{
  "train_examples": 26041,
  "n_mels": 80,
  "spec_augment": false,
  "win_length": 400,
  "norm": "batchnorm",
  "depths": [3, 6, 3],
  "stem": "single",
  "optimizer": "soap",
  "beta1": 0.9,
  "shampoo_beta": 0.95,
  "max_precond_dim": 1024,
  "one_sided": true,
  "lr_schedule": "wsd",
  "warmup_steps": 910
}
Rows from block 8 of a small audio frame classifier, named by matrix and row number. Rows with one number belong to one channel. Each number is 128 + 24 x the weight over its row's rms, rounded and kept within 0 to 255. All counts start at 0.
After each channel's rows are labels from the 100 clips, of 14976, where the channel reaches its highest value: "strongest on" is what is common among them; "lies over" is the class under the peak. Only what is clearly more common there than usual is listed. The data: short pieces for a synthesised band: melody, chords, bass and drums.
# convs0: first width-7 conv (model.blocks.8.convs.0.weight, 128x128x7, each kernel summed), inputs 0-127
# convs1: second width-7 conv (model.blocks.8.convs.1.weight, 128x128x7, transposed, each kernel summed), outputs 0-127

convs0.65 [136 121 106  96 106 104  92 117 165 139 113 158 153 108 117  99 110 166 102 145  98 101 141 137 127  96 134  84 158 156 128 121 174 130 138 177 157 146 104 121  82 148 109  89 108 118 104 138 102 129  68 114 107 163 155 112  97 156  88  97 156 118 171 145 122 127 135 146 147 155 103 121 124 127 148 107 138 114 137 106 126 150  99 129 132  92 135  84 102 135 106 151 143 124  89 139 139 183 109 132 136  93 126 121 152 119 104 113 158 181 126 149 125  95 139 161 103 135 128 137 120 168 114 130 165 117 127 116]
convs1.65 [135 136 108 142 157 120 144 199 104 125  80 138 109  85 117 124 132 124 116 147 127 111 109 128 159  65 175  97 117 142 152 122 159 107 101 122 102 151 135 136 115 139 107 118 156 147 129 130 122 118 113 113 123 208 142 127 132 174 155 148  92 134 153 162 134 128 121 142 140  92 107 109 103 134 132 124 112 110 157 108 170 111 124 141 127 102 124 123 139 144 154 114 120 160 109  97  57 149 115 116 107 158 148  93 111  95 116 130 109 141 136 114 117 105 150 121 151 110 141 107 167  81 131 133 121  97 145  87]
strongest on: key: C# major
lies over: G# major chord

convs0.121 [114 156 117 133 116 149 103 122 137 119 119 121 152 183 121 118 108 171  87 148 128 112 101 105 153 144 134 135  83  99 123 113 102 125 139 144 134 115 130 145  92 141 110 116 121 107 128 107 136  94 133 105 190  75 132 143 131 125 147 136 132 175 125 130 144 152 148 127 127 129 126  80 121 111 137  94 139 127 163  74 149 137  97 102 111 158 113 159 131 130 131 170 140 131 132 167  66  67 139 135 134 141 149 168 164 140 149 122 148 143  89 125  96 127 102 116 103  86 147 105 130 140 113 143 143 124 112  64]
convs1.121 [130 120 111  91  88 137  93 124  97 110 110 124 148 121 113 111 156 117  94 119 142 132 114 104 153 170 121  89 121 120 132 112 120 118  99  87 138 111 120  80  92 106 137 141  57 124 118 150 121 135 107  83 131 111  95 119  91 151 135 157 134 120 173 121  88 140 144 132 150 123 126 108  93 166 121 101 150 144  85  93 136 106 111  68 119 154 141 164 131  95 119 160 113 105 104 137  84 132  85 126 129 107 105 133 112 116 111 117 129 157 105 160 105 105 153 102 144 132 135 154 142 126  99 137  82  88 112 128]
strongest on: key: B major
lies over: B major chord

convs0.96 [123 123 118 172  99 102 101 106 109 157  96 109 139 112 138 107 135  98  83 103 145 135 128 114  83 124 132 148 152 124  89 132 160 123 146 139 125 185 116  92  96 103  92 145 120 150 174 116 129 105  78 132 103 159 145 145 101  78 153 118  91 120 111 148 132 123 171 194 116 122 113 148 168 107 155  97 137 104 122 127 101 145 135 116 155  91 116  98 108 176 155 119 136 122 145 116 107 117 120 105 125  97 118 136 139 134 111  64 124 134 113 103 167 123 157  91 145 135 144 128 103 136 122 129 117 132 142 147]
convs1.96 [152 126 128 144 135  77 150  91 161 107 114 173 152 134 149  88 134 113 113 114  36 146 103 150 106 149 122 108 154 132 114 128 122 114 123 104 135 148 126 111  92  89 101 127 151 164 116 130 102 117 176 111 119 170 139 132 112 121 107 162  90 122 117 112 128 115 176 134  92 101  72 144 112 105 139 118 160 129 147 113 147 145 157 155 114  80  79 117 124 130 100 147 137 136 109 140 129 110 157 108 129 110 135 131 156 113  81  94 136 150 121 118 127 133 114 110 117 102 109 130 134 143 111  85 132 155 103 154]
strongest on: tempo: 160 to 170 bpm; tempo: 150 to 160 bpm; key: D minor
lies over: G# minor chord; G minor chord

convs0.89 [115 136  94 115 120 134 135 108 127 140 148 157  93 125 141  92  94 108 168 100  85 129 172 108 144 124 106 123 112 170  92 115 130 139 126 116 146 167 136 114  71 140 179 136 131 140 153 116 147 113 141 116  94 107 114 120  79 128 132 185 123 104 153 138 152 124 112 187  94 101 129 108 117 121 144 129 119 167 160  94 105 161  89 139 135 129 138 146  79 127 108 115 182 108 109 138 122 150 137 103 100 158 123 107 120 117 124 141 132 147 118 122 126 115 112 110 115 115 149 118 142 114  64 105 148 101 175 151]
convs1.89 [130 131 145 153 107 116 117 118 122 136 133 175 121 117 112 132 134  92 131 142  94 192 108 153 151 106 117 110 160 133 126 153 114  82 107  90 154 144 130 140 128 150  97 137 170 158 175 124 123  93 147 117 114 160 107 139 119 157 145 136 122 127 128 115 157 162 109 126 150 121 151 158 133 123 110 160  93 173 157 170 143 111 124 173 138 101 122 111 109  96 137 167 147 155 118 150 160 118 154 197 136 129 173 115 123  98 123 129 147 113 131 109 141 150 171  98 123 100 137  75 103 171 140 111 148 119 126 110]
strongest on: key: E minor; key: C major
lies over: G major chord

convs0.42 [129 132 112 102 106 117  82 123 119  97 126 191  91 150  98 135 112 141 117 133 110 120 104 117 165 139  67 147 114  92 111 140 151 141 126 150 143 142 156  90 135 141 116 151 117  78 111 124 124 114 168 127  44  95 157 110 102 116 107 148 107  97 138 142 111 115 103 129  92 133 117 124 109 157 135 131 137 145 121 117 133 123  98 136 132 130 119  81 136 137 111 112  99 143 101 128 110 130 138 133 145 145 125 131 179 107 140 149 117 134 109 123 142  57 145 139 140 148 171 158 107  71 110 154 119 143 133  88]
convs1.42 [120 142  94 139 133 134 156 143 103 130 163 174 111 147 117 143 165 164 142 127 143 126 137 147 132 130 171 112 105  99 109 154 141 136 160 123 132 181 120 123 181 133 119 142 104 144 129 146 149 165 124 138 111 114  91 145 107 141  83 155  91  87 133 101 140 107 136 111 191  86 163 132 122 114 118 143 141 149 120 103 140 151 125 153 162 127 162  89 151 122 156 129 118 136 133 130 136 109 114 112 153 104 160 113  90  92 140 143 156 126 152 128 117 112 161 172 101 158 112 156  85 178 156 120 140  86 139 101]
strongest on: tempo: 160 to 170 bpm
lies over: G minor chord

convs0.39 [160 101 142 138  81  88 116 118 153 105 141 129  76 102 179 109 162 122 110  92 117 145 115 112 118 130 130 114 143 136 170 114 155 124 129 132 128 164 148 122  74 115 154 217 149 116 135 147 145 123 118  93 125 123 143 132 103 112 117  81 119 132 113 129 139 104 105 146 173 137 100 136 142 140 148 132 142 130 125 142 120 155 183 165 191 124 113 103  58 120 128 159 114 131 120 135 156 114 122 124 153 123 142 147 118 125 147 136 116 134 142 163 111 153  91 111 145 105 136  96 132 126 147 136 151 110 158 137]
convs1.39 [125 105 116 130 141  85 148  98 103 146 122 119 176 152 153  97 130 142 104  99 127 155 111 166 115 115  67 123 113 107 109 108 155  79  95 112 128 137 149 108 125 128 145 136 144  94 147 100 120  96 170 106 139 163 121 128 123 118 127 109 161 132 112 128 129 139 151  82  72 125 127 133 115 100 107  91 128 117 127 159 137 153 127 164  98 107 149  98 134 113 128 199  73 140 132 125 109 139 129  98 189 133 123  95 157 102 120 138 112 106 124 138 110 105 125 138 149  86 155 108 114 113 149  99 108  90 131 133]
strongest on: tempo: 70 to 80 bpm; key: F minor
lies over: F minor chord

convs0.20 [143 105 140 146 160 117 161 162 150 159 122  68 100 100 122 125 148  96 130 150 115 138  99 156 196 143 105 141 190 123 149 141 141 149  87 137 127 139  76  74 125 150 117 124 126 154 141 134 122 155 162 118 118 137 125 132 113 142 125  87 125 158 128 140 142 103 130 124 114 110 104  86 101 135 134 140 113 113 120 154 126 136 137 142 128 135 119 134  95 171 128 116  98  73 155 147  94 127 150 164 152 127 131 139 143 132 124  74 100 111  92 155 120 137  98 130 124 172  96  88 115 131 143 150  87 123 160 126]
convs1.20 [132 131 125  85 142 127 123 147 131 117 136 142 126 122 155 110 155 152 161 109 189 131 156 104 107  81  74 184 110 108 142 142 127 139 126 152 110 109 122 118  85 112 101 140 157 150 133 122 179 147 102 122 125 109 129 130 156 113  81  79 140 179 110 129 131 100 135 133 127 117 145 105 148  80 156  97  88 120  99 126 124 121 141 122  98 116  89 132 115 136 119  99  88  98 138 149  79 115 121  91 117 120 135 117 125 105 113 123 160 115 140 121 137 110  95 170 134 136  89  85  99 129 106 108 108 125 175 134]
strongest on: key: G# major; key: A minor; tempo: 150 to 160 bpm
lies over: C# major chord; E minor chord

convs0.91 [ 84 147  95 152 122 119 121 130 127  59 101 156 133 111 116 143 127 170 165 123  99 119 132 122 158 145 118 126  83 127  88 139 110 100 148 110 153 158 144 104 105 169 140 122 141 121 108 120 153 132 144 159 126 121  86  89 115 122 113 154 110 127 129 133 110 119 172  81 134 121 147 131 125 137 140 133 130 188 124 108 123 106 100 153 151 107 113 139 190 112 107  89 106 125 125 107 124 102 135 131 139 156 141  69 140 114 131 179 111 114 119 131 138  96 133  91 185  86 148 144 138 128  80 117 117 129 116 145]
convs1.91 [102 141 102 129 143 106 139 126 110  70 115 136 142 113 165 123 157 141 122 144 107 141 158 124 119 127 117 100 106 116  53 106 129 112 144 121 132  98  93  88 116 111 134 117  85 163 145 176 141 108  95 157 134 119 103 119 109 148  97 130 117  82  69  97 103 109 110 121 106 108 149  95 124 121  70 143 144 145  98 141 114 141 126 161 131 177 128  92 144 126 118 100 140 100 124 122 112  91 100 118  96 129 149 101 139 136 125 101  73 125 140  99 115  97 139 143  99 130 105 129 103 160 103 117  95 138 122 106]
strongest on: tempo: 160 to 170 bpm; key: D minor; tempo: 150 to 160 bpm
lies over: A minor chord

convs0.84 [104 133  96 145  96 103  68 110 105 130  85  93 152  96 151 108  98 127 132 146  90  83 120 115  89 136 124 134 160 108 101 124 170 109 169 161  85 119 148 136 122 162 132  97  98 135 134 157 146 136 148 137  84 121 145 112 140  73 121 135 109 111 134 133 119 126 110 137 129 130 111 122 127 167  80 125 133 119 111 143 114 121 187 145 121  86 139 125 126 124 134 156  91 124 125 120 152  96 137 152 147 134 128 120 156 153 122 169 161 149  93 128 100 109 104  96 132 151 169 110 131 160 147 130  99 169 114 158]
convs1.84 [117 211 154 141 145 124 126 147  83 111 134 121 144 109 124 113 112 143 118 122 154 102 139 105 105 135 153 145 146 117 131 128 126 125 137 148  90  79 123 179 144 145 128 157 148 125 114 156 153 117  62 134 142  99 118 142 127 102 156 167 129 155 121 172 107 132 117 126 112 137 142 134 123 141 144 121 169 143 127 100 161 133 102 106 100 101 141 164  87 150 125 106 132 113 147  97  89 127 100 102 127 133 137 119 150 136 140 108 128 124 194 121 126 136  85  82 152 116 113  68 133 113  98 163 141 161 147 130]
strongest on: key: A major
lies over: A major chord

convs0.93 [107 120 105 133  95  51  59 135 147 155 139 138  79 140 127 141 140 160 146 116 122 120 150 129 113 124  99 109 133 124 137 145 105 126 137 116 126 140 153 143 106 143  92 134  99 124 138 146 140  97  81  66  77 121 103 126 160 138 127 100 143 136 116 115 125 114  97 179 150  99  86 122 133 144 100 148 114 160 130 135  96 136 109 112 119 126 127 112  62 119 140 132 131 100  88 114 144 122 115 124 124 119 184 169 147 134 120  84 124 123 134 127 121 122 122 100 145 111  96 111 154  98 124 140 111 107 113  78]
convs1.93 [149 156 127 117  77 119 113 141 128 164 180 115 102 152 117  96 132 111 119 129 100 123  95 106 117 137 117 144 129 152 175 155 109 157 105 117 146 144 140  85  87 136 142 142 144 120  74  95 142 110 160  82 124 116 104  89 107 167 112 119 165 124 145 151 128  99 105 125 119 167  95 134  88 107 141 114 138 121  96 168 144 152 111 135 118 119 134 105 124 126 171 157 128 139 163 153 150 112 105 103 163 131  86 135 137 133 132 124  94 109  72 104 149 139 135 148 143 116 119 153  99 138 105  88 140 121 180 143]
strongest on: tempo: 70 to 80 bpm; tempo: 80 to 90 bpm; key: D minor
lies over: D minor chord

convs0.79 [101 112 134  69 144 126 166 143 134 137 112 113 148 155 123 182 133 110 124 135 132 118 121 141 157  92 104 162 112 142 135 134 140 130 129 131 107 118 125 101 162 133 100 103 136  96 135  65 104 122 113  93 144  92 125 151  91 121 119 157 164  84 127  92 120 145 163 100 107 134 163 151  84 139 154 128 154 140 142  87 129 132 122 141 105 112 121 107 168 121  99 107 153 140 116  58 153 115 131 125 142 166 137 149 110 165  79 185 127 106 123 134 120  85 129 155 144 109 140 139 115 139 111 113 111 146 100 109]
convs1.79 [105 131 109 144 126 113 161 154 115 122 118 154 115  82 115 159 120 135 106 129 165  86 116 156 130 172  96 108 137 118 121 109 156 148 135 126 135 159 129 144 139 131 194 120 105 117 153 132 133 131 131 104 115 122  90 105 117 160 103 143 117  74 120 113 131 124 136 104 127 120 137 145  87 160 157 132 158 130 117 159 101 146 145 101 120 103 135 149 139 105  80 123 109 104 134  71 141 127 128 172  74  78 100 117 123 157  93 150 139 120 123 150 168 111 134 194  82 136 106 120 134 148 129 100 110 155  97 129]
strongest on: key: G# major; key: C minor
lies over: F minor chord; C# major chord

convs0.36 [130 166 177 108 118  88 115 115 158 161 133 157 129 116 179 139 119 112 114 134 135 148 146 117  77 113 100 109 132 180 177 143 117 136 125 160  97 133 127 163 107 122 122  90  85 143  87  88 120 147  93 121 123 129 142 119 121 118 137 110 143 138 147 115 117 158 112 143  89 134 119 144 136 140 122 134 113 127 119 136 146 143  77 127  99  83 131  92 141 158 122 104 129 116 123 146 157 191 127 117 107 141 148 162 147 118 145 157 166 116 165 117 150 160 116 163 128 107 130 137  95  99 148 119  80 122 184 129]
convs1.36 [119 103 108  91 118 108 133 163 113 121 122 146 127 108 126 123 105 110 165 137 106 125  74 113 139 105 135 113  93 148 148 151 155 128 131 121 138 156 122 157 119 123 122 106 136 168 118  94 108 125  47 115 131 137 182  69  92 131 172 145 143 122 131 122 116 132  92 113 145 166  93 125  95 153 145 180  71 122 120 133  99 119 126 153 140  72 121 114 120 106 128 110 100 114 133  57 113  88 163 112  86 149 115  95 110 147 127 147 130 131 127 143 114 124 112 134 112 104 123 129 116 110 133 129 117 106 123 109]
strongest on: bass guitar-like; key: G# minor
lies over: D# minor chord

convs0.114 [110 131 133 126 114 142 119 122 135 128 112 121 141 144 128 144 116 174 107 143 137 117 124 155 135  95 160 151 169 113 102 160 112  99 153 120 121 144 137 134  99 103 142 141 168 142 122  85  99  89 128 123 126 151 104 127  88  99 119 130 126  97 122 148 136  82 188  93 144 115 123  81 118 111 166 120 168 120 145 149 142 161 129 152 120 139 103  97 188 107 104 127  95  88 133  47 135 147 110 146 155 120 101 109 115 124 150 151 139 116 123 127 146  86 111 124 135 112 148 175 143 147 105 166 150 127 101  87]
convs1.114 [104 132 138 125 105 124 166 131 115 110 122 165 110 112 122 167 169 148 126 162 137 111 137 152 140 108 154 174 109 114  95 104 118  80 125  92 145 146 127 124  94 142 163 132  66 160 164 118 150 151 119  94 109 101 108 110 119 147  90 109 152  86 118 138 133  97 132 141 187 131 135 101 117 133 112 100 171 108 118 110 140 127 148 116 151 126 137 132 140 121  66 160  98 144 102  88 111 131 113 122 143  86 136 104 112 106 114 124 122 105 105 157 135 108 119 178 136 155  90 119 148 142 107  87 118 161 104 130]
strongest on: key: G# major; key: D# major
lies over: G# major chord

convs0.51 [152 135  94 176 127 105  90  97 123 154 141  80 123 127 158 156 168 165 129 117 109 133 158 173 157 137  85 143 108 103 126 160 108  98 114 121 134  79 123  95 154 122 109 124  81 119 127 158 147  99 131 128 109 144 101 153 161 105 145 130 120 144  92 149 123 122 162 155 138 124 163 153 114 125 166  97 130 138 102 111 116 138 116 153 121 100 151  92  91 139 116 156 120 136 114 156 111 100 136 134  99 120  82  97 128 144 150  72 138 112 182 126 123 109 106 156 114 126  99 115 115 123 151  97  94 126 117  96]
convs1.51 [ 88 100 136  87 133 116 141 122 103  98  84  83 128 140 119 134 139  78 123 118 140 123 141  94 127 117 169  79 119 125  98 100 163 125 123  74 120 139 127 122  75 111 111  94  59 145 111  93 117 130 103 104 122 119 148 120 111 148 125 152 116 138 114 137 133 124  94 144 141 143 146 147 126 147 113 135 103 128 112 130 109 120 119 101  86 109 117 109  75 136 126 119 103  67 102 130 130 134 123  82 112 135  98 120 115 154 142  81 135 111 108 113 129 131  93 122 114 133 107 121 107 124 106 104  84  79  93  89]
strongest on: plucked string-like
lies over: E minor chord

convs0.38 [104 144 131 138 118 166 153 111 131  92 141 133 155  90  87 155  97 179 111 117 110 123 131 119 116 125 152 131 117 140 103  96 125 115 128 132 135 119 148 156 115 151 139 148 123 145 131  78 104 173 118  81 125  95 177  93 121 111 121 136 127 111 156 149 126 168  93  80 127 140 111 116 122 185 140 133 142 142 147 102 141 125 152 124  88 116 113 155 123 111 118 140 139 140 120 163 169 125 172 121 142 174  99  82 103  74 126 177  93 135 142 137 158 124 165 112 153 109 137 153 114 107 146  96 109 133 122 100]
convs1.38 [112 147 136 139 115 140 157 153  85 113 124 152 132  96 142 163 131 121 122 146 139 154  91 106 108  69  97  93 131 124 102 105 141 116 168 108  79 157 106 168 129 154 150 131 110 105 160 149  65 139  87 140 165 112 135 133 134 123 119 127 179 109  83 152 129 132 120  86 101 138 142 101  91 128 161 118 130 158 123  97 172 125 150 125 144 104 140 115 105 127  95 125 146 142 142 135 104 141 152 128 139 100 135 124  95 111 118 128 123 102 113 127 165  97 143  90 128 143 123 106 102 137 137 137 103 170 101  68]
strongest on: tempo: 140 to 150 bpm; key: F major; tempo: 130 to 140 bpm
lies over: A# major chord

convs0.95 [153 145  70 119 112 127 144 139  74 132 100 117 137 159  97 120 183 136 115 161 134 136 142 146 143  99 100  99 128 131 126 120 100 123 117 135 124 134 125 173 109 108 111 143 123 130 124 112 132 105 157 142 109 127 107 119 120 139 165  94 105 178 141 152 120 165 137 115  82 146 132 100 161 131 118 151 109 116 125 174 135 100 117 100 118  90 133 161 152 138  86 111 122 144 150 167 147 111 100 109 112 152 161 122  75 170 105 135 109 132  81 166  93 131 106 117 110 131 116 105  89 103 142 184 128 139 129  86]
convs1.95 [151 136 130 128 109 133 128 115  80 134 125 121 117 115  99 102 130 120  97 165 151 161 168  99 166 127  67 165  90 147 117 130 108 127 123 147 176 104 131 133 123 158 135 165 114  98 138 126  95 130 117 122 115 101 134 138 147 120 115  81 114 147 128 175 125 190 138 128  96 117 114  23 111 113 104 150 125 157 125 146 120 135 118  97 100 145 113 122 106 109 166 120 133 133 125 119 117 140 104 115 144 180 118 121 106 121 128 152 122  94 102 144 139 134  98 114 128 140 102 107  78 108 114 125 121 118 141 156]
strongest on: key: B major
lies over: B major chord

convs0.56 [130 132 112  96 145 157 155 113 110 156 111 157 142 116 139 127 166  95  84 111  93 142 108 134 149 134  74 174 157  97 143 143 114 150  87 106 113 117 104 140 159 135 109 149 173 124 174 107 120 129  82 175  87 126 125 125 133 105 143 119  95 137 134 158 120 136 138 108 124 137  87 125 106 148 159 146 124 162  96 115 124 110 152 119 117 155 146 142 148 129 136 147 144 144  98 126 160 156  97 132 154 127 106 148 129  85 149  78 182 110 112 146 162 168 102 114  90  93 120 115 152 114 157 128  99 137 113 118]
convs1.56 [135 101 117 132 105 138 129  82 110 126 146 135 141 115 119  65 150 114 132  96 107 170 133  90 145 110 115 134 104 100 125 175 120 111  98 150 127  94 144 145 125 139 132 134 114 130 179 103 129 155  78 111 122  69 128 132 133 104  88 101 113 137 156  94  64 151 170 145 155 152 130 125  96 130 124 143 142 130 120 131 130 138 154 169  92 159 120 139 118 133 116 150  88 148  91 154 175 166 122 150 125  91 138 149  97 168 137 130 118  94 122 114 134  97 121 157 119 110 100  96 119 130 111 105 126  99 122 152]
strongest on: key: G major
lies over: C# major chord; D major chord